{
  "model": "multi-label image tagger",
  "dataset": "simulated stained blood smears",
  "train_examples": 195000,
  "image_size": 32,
  "crop_scale_min": 1,
  "horizontal_flip": true,
  "color_jitter": 0.1,
  "arch": "vit",
  "norm": "layernorm",
  "norm_position": "pre",
  "activation": "gelu",
  "mlp_ratio": 4,
  "head_dim": 64,
  "fused_qkv": true,
  "bias": "none",
  "qk_norm": true,
  "parallel_block": false,
  "inner_norm": false,
  "drop_path": 0.15,
  "patch_size": [4, 4],
  "conv_stem": false,
  "layers": 6,
  "width": 320,
  "positions": "rope",
  "pooling": "class_token",
  "num_labels": 16,
  "init": "trunc_normal_002",
  "residual_init": "none",
  "optimizer": "muon",
  "muon_scale": "match_rms_adamw",
  "lr": 0.0022,
  "momentum": 0.85,
  "nesterov": true,
  "orthogonalizer": "polar_express",
  "adamw_lr_other_params": 0.0011,
  "grad_clip": 1.0,
  "magnitude_pruning": 0.7,
  "sam_rho": 0.05,
  "steps": 12700,
  "batch_size": 512,
  "epochs": 33.3,
  "lr_schedule": "cosine",
  "final_lr_fraction": 0.05,
  "warmup_steps": 2540,
  "weight_decay": 0.06,
  "adamw_weight_decay_other_params": 0.01
}
Rows from block 3 of a small multi-label image tagger, named by matrix and row number. Rows with one number belong to one neuron. Each number is 500 + 25 x the weight over its row's rms, rounded and kept within 0 to 999. All counts start at 0. Numbers have three digits each.
Before each neuron's rows are labels from the 100 images, of 14848, where the neuron reaches its highest value: "responds to" is what is common among them; "patch colour" is the nearest of a few named colours to the mean colour under the peak. Only what is clearly more common there than usual is listed. The data: simulated stained blood smears. In brackets: how many of the 100, against the usual share in percent.
# fc1: MLP up (model.blocks.3.mlp.fc1.weight, 1280x320), inputs 256-319
# fc2: MLP down (model.blocks.3.mlp.fc2.weight, 320x1280, transposed), outputs 256-319

responds to: target cells (99 vs 14.6)
patch colour: pink (90 vs 59.9)
fc1.728:560500500466500534500500500500500500500500500500500500500500500500542500500500527500500500500500461500500500552466500507500500500500500500552531500500500459500500500497500500500500500500500461
fc2.728:500518521500537500500500500500500500519430500530490500482546500485500500500480468500500500500499448500500500431500500500500500500500591500500500500500500500558500500500500454500500500500481500

responds to: band-shaped nucleus (100 vs 14.3)
patch colour: grey (78 vs 9)
fc1.645:500476553548500500500500480500500560500562423500500500500438500463500500556545500500500564500500500500500461500500500500500500500500500500500500500500500500500527500500500531500500500500500500
fc2.645:500500500500467500500500500500500462568500500500500500500500500500500500500425545544500500500500500500500500470500500527500500527500500500500462500500500500500500420500500442500500500500500500

responds to: ovals (95 vs 14.3); crowded (84 vs 40.2)
patch colour: pink (94 vs 59.9)
fc1.179:500500500500500431482500504427500500500522500500500428500542500500500500500500500500500500500458444500500500423500500553480500500500500500500500500561500500500475500515500500509561500568547559
fc2.179:500500450500500574500500500500500500534500500424538567500500439500500500500500500500500500529500500500500533500500500462560535500457500500484500500500428558456500500500492500500500500500500500

responds to: small spheres (100 vs 13.9); crowded (65 vs 40.2); no large cell (33 vs 14.4)
patch colour: pink (98 vs 59.9)
fc1.98:500500500500500432500500471500500500416500500500500500500500500500500500500500500462500463414500500500500500559500568500500466500500500454500500500500500500500500531427500500500500500458500500
fc2.98:500500543500500500500475500500500500500500500500517535500500500500500500500500500500571549543500500500530457447500462500500500531500474500540500500500500522500500473518500500500500447500500520

responds to: target cells (77 vs 14.6)
patch colour: white (85 vs 28.3)
fc1.432:500500475500500537500500500500565500500464500500500500500500500500500430486500500552472500543500444450473500444579500500500500500566500473500445500500500500500500500500527500547500534523478500
fc2.432:481500500500467500575500500542438454500500500500500500500500477500500500500500500500500500500500500553500470548500500500500487500500519500500500500470500500500500550500500500500500500500573500

responds to: teardrops (93 vs 14.2); crowded (68 vs 40.2)
patch colour: pink (100 vs 59.9)
fc1.162:562500500500500473500500475500500500500500500500500500531500500500500533500500500500500447482500538500500544500500500500468500562460500500500500500500500500500500500480473500500500544500500500
fc2.162:500500500455500462500500557500500529478482500521500500508500525500500500500548500500500502500500438417500500500500457500500500467520551500517500500551500500500500500539500500512490500548500500

responds to: platelets (79 vs 50.1); target cells (46 vs 14.6)
patch colour: pink (92 vs 59.9)
fc1.422:500500500553500478500524500480500467493500500500500500502500500500500500500500500452500500500500500500500500536470483500500500500500500457500469500500469500500535500494500500500500560500500500
fc2.422:462500470500500500500500500500421500500500500535500500472500518500500500545500500500500455500469500500500500464500539500500500448540540500500500500500568500500500500500500455500500464510500500

responds to: teardrops (42 vs 14.2)
patch colour: pink (99 vs 59.9)
fc1.84:536500492450480459500500500500533512522500500500441541533517500500500561511500500497500500500500500500536500570487500500483533500500456500500500547500500548526500562500500500541500524490500500
fc2.84:500508534532529500462500500500500448500500500500500500550464470500531500500500500500500500500513500500524500500500571500500500500454527500500500500484500469500500510500500500500500500523500500

responds to: target cells (96 vs 14.6)
patch colour: pink (97 vs 59.9)
fc1.756:500500500500500500500500500500500430500500500500500500500522500500520514500500500500470450500500500500456538500500500500500472558500500500500500500490455423500500516500500500500500553532500500
fc2.756:500544500500564500529500500500475552500483500535500523500500500500500473500500500527500467500500514500500500532500500500500526555457500500500500532476470585490432530500474532491500473500500500

responds to: band-shaped nucleus (100 vs 14.3)
patch colour: grey (79 vs 9)
fc1.430:500500500500500500459500500500500500500500461500500500500500526500500500457500500500500500500500500437500500500500500500500500470500500500547500500500500500500500454500500500545416522598500570
fc2.430:500438449500500500545500500500500500500500546500500500500500500500518500500500500500500500535500500500500500500500500500522500553500500500500550500500500475500500500500548500500500500425533451

responds to: teardrops (64 vs 14.2)
patch colour: pink (99 vs 59.9)
fc1.236:432475500464544561543500463500470500500500500515470500500500500500500455551496500493500500500500500500500529500546480500500500500520430534532500470460500422472500500500500500467500500500460500
fc2.236:500532476489450500500500500500500500500470500500587500500455500500544500500500500467500510462464500500500500522458500500500500500500500557500500500500500551500500500504500500500500500500500500

responds to: teardrops (91 vs 14.2)
patch colour: pink (99 vs 59.9)
fc1.323:500477516500500500500500500500500500500500500500500500500500500434500500480500444500500500500500542537463500500500500500561545500500500500500500500500551445500520500500526500500500500500500500
fc2.323:513500464500422500500500500465500500454419500500460500500500500604534549500500500500500500500509500500565514526484538500466500500500500500485526500500436500562500567500500500500535500500554500

responds to: platelets (94 vs 50.1); teardrops (39 vs 14.2); band-shaped nucleus (34 vs 14.3); small cells: small spheres (32 vs 13.9)
patch colour: white (65 vs 28.3)
fc1.760:500570500500500500500533500500500500500500500500500500500500500500500500500500500555500500500500500556500500500500500554429500500541500500500500500500474419473500500500500500500452500500500546
fc2.760:500434500500500440566443482500500500500500500500500500547500500500500500500500545500500444500514481500500563500532500500545484500500500500500500430500500538500441500500500500500500530500488500

responds to: lobed nucleus (100 vs 14); crowded (69 vs 40.2)
patch colour: grey (79 vs 9)
fc1.594:500547500500500500500462500500465454500500500500500500500500500500500604500500500500500500500500500500500500500500423500500500500500500500500500500500500445500527500500500561500500500500500500
fc2.594:500451500500500500500553500500500500500530500500500500500500500500500500500550500500602481500500500539500500500519500447451500500500500500500533500500557500500500446500500500500500512500500500

responds to: teardrops (100 vs 14.2)
patch colour: pink (98 vs 59.9)
fc1.420:520446533500451500463455476550500500500500500500486564443500500500500541515500500500500500500470500500500539563469500500495500500500521500572500525448528500500500500440500500500500500535500500
fc2.420:500500474488500500500500500500439500500500500548500500500500500500500500500453503486500500500500500494500469500500500500451500500500500500497500500500549551500497500500455456556420476500514500

responds to: platelets (97 vs 50.1); discs (62 vs 14.7)
patch colour: white (72 vs 28.3)
fc1.580:500469500458500500533500500500500500500500500500459500500489474528500517459500500500500500500500500500500518458500500500501500500500500500500500500500500500500500500500500500500500500500500479
fc2.580:500500500466523500500500536500500464548500475500500500500451500500500500470500500500462500516500500564509439477500500500500500500500500500500500455500533550500500500500500500465459500500500500

responds to: small spheres (68 vs 13.9); crowded (67 vs 40.2)
patch colour: pink (100 vs 59.9)
fc1.566:447500500526449562500500515500500500542489500465500544549563500500461500500500500494500500475500500500500500582500500500513500460536520458500470480528463489449510500500449500452554536500540500
fc2.566:529452464539500477531500500500539500500500500500500500500500500554434500500500500500500471500500553450500500500500493500500500500500500461500422500500500500500500500500507441500500518500500500

responds to: target cells (71 vs 14.6)
patch colour: pink (100 vs 59.9)
fc1.124:500447500500500500500500500500500450500500500406500500466490500605500476500500500500500477500500500472500500545500500500500500503564500450483550500535418500521500500500500444500500500500500500
fc2.124:594500500500500528468500500500440536500447500500500551500500500450500500500500426500500500500500500500500500481500500500500500488430500526532500500519500509500500500500500500500536500519500500

responds to: platelets (97 vs 50.1); crowded (69 vs 40.2)
patch colour: pink (93 vs 59.9)
fc1.14:500518500500500500500466500500500500500545500500500500539500438500500500500529500500431500448500500479564500500461527500500474500500500500500500500500500583500500500500500500477500500500474500
fc2.14:500546500500442530500500459500500500500500479536500571500500500500483550500500496500475500500425500516500500500500500500552500500475500442481486438566530500550500500500500500500500500500500500

responds to: ovals (85 vs 14.3)
patch colour: pink (95 vs 59.9)
fc1.721:500500500500535547465500500500500500456500500445500500473500500475463500500471500528458518500500500500500500500461537500500553540500500500556470550471555500500500566500500500456500500468465500
fc2.721:500500500500500462528464500500474500500436520500500500500549500500500500500500500500537475528549500500500500500500500500500416429500500475476500500500500500500478500500545500533475500537500500

responds to: platelets (76 vs 50.1); dark grains (41 vs 14); lobed nucleus (34 vs 14)
patch colour: grey (26 vs 9)
fc1.215:500500500500520500500500500500500500542500500500500500577500538500542500500500500500500500500500500500500500500500500532500500500500467500549500500439500566500500553510500537500500500500500500
fc2.215:500500500500500424500500500500500584500500500573462500500500500500464500500500532500500518500500500500545500458549500500500500500500500500500500500558500514461447480487500467500500500476500500

responds to: target cells (72 vs 14.6)
patch colour: white (81 vs 28.3)
fc1.634:500500500500500500500500500481500500517473500559427500535534500487500500445457500500500500500455500500500500500500500500500500500464558552500500433500500585500500500500500558500438568500500500
fc2.634:531522500439500500545500500500500500500500500487543500500471500557500616500500500500500528500500500500500500433479500548500500500500500500500500500500500500500500500539546500500559529500519500

responds to: lobed nucleus (76 vs 14)
patch colour: grey (62 vs 9)
fc1.82:500500447500500500500481449542500451500550500500500500541540500523468500500500500531481493531500363413500500464453500500435451500571500500500538500500527478500500500520500458500526500529500500
fc2.82:522500500500500521479500556500500500500500500565500500500500500500500500447500462500488500500422500542500552500556500500530500500500537531459463500500500557500500468500500500500462508436500484

responds to: band-shaped nucleus (100 vs 14.3)
patch colour: grey (81 vs 9)
fc1.578:500500500500500500453500500526500500500538463500500500525500462496500532500500500500500534500500500489500500500500500500500462500558500500500500500500478467529454500509546518563500540534467500
fc2.578:500552485500500500500560500500500500535500533500500494500500500500500411500463500500541500540460500500525500500560534500500500500500500500500500500500500500501541500538476500500500431500439500

responds to: platelets (98 vs 50.1); spiky cells (34 vs 14.4)
patch colour: pink (94 vs 59.9)
fc1.196:500500475500500500500500509500459500500500500586500500500500500500450500500500500500500500575500540500544500500500500500451500500443500500500500500500500500500500500500543500500500500526528500
fc2.196:444500500500442500449500500500500500432500500500472534500437500500500500500458500500500500500500500568469500500500491500554554500500500500500515463500500500500500500500500500500558500572500500

responds to: teardrops (70 vs 14.2)
patch colour: pink (100 vs 59.9)
fc1.519:500500500500500500500462500500500500500500500500500500476576500500500500500500500441500500500500500454500500518521500500500500500500500500537500500537536500533500544500500500500565543500500500
fc2.519:500444542448500500500500500500500500534500500497500500500445500456429500485500500540500500500500468539500530479500500500500500560526500520500546500500500500500500500500538500523403500500500500

responds to: band-shaped nucleus (89 vs 14.3)
patch colour: grey (77 vs 9)
fc1.611:553389500500500500500500500564500500500500500500405500521500500500477500500500500500563500500500500500500500500500522461500500500568536500537500533500500500500425500500500526500500500500500500
fc2.611:500500525471527543546500500500500500500500500500555500500500500500500500500500500500500531500500500526500500450500470500500500500500500425463500500500477552481500511500491500500500500500500500

responds to: target cells (47 vs 14.6); discs (38 vs 14.7)
patch colour: pink (100 vs 59.9)
fc1.655:533500440500500500475500500500500500500500500500451500500500500500500529500500441500500500500500451500436500500500470500500500500500500500500500500500457500500500557476500500532500500500500500
fc2.655:500522500543424500500482548500500439500500500500500500500436500500500500500500500500500500500500500500500500568500500500500500500462500549500500500500500550500500464552500500500500500500500500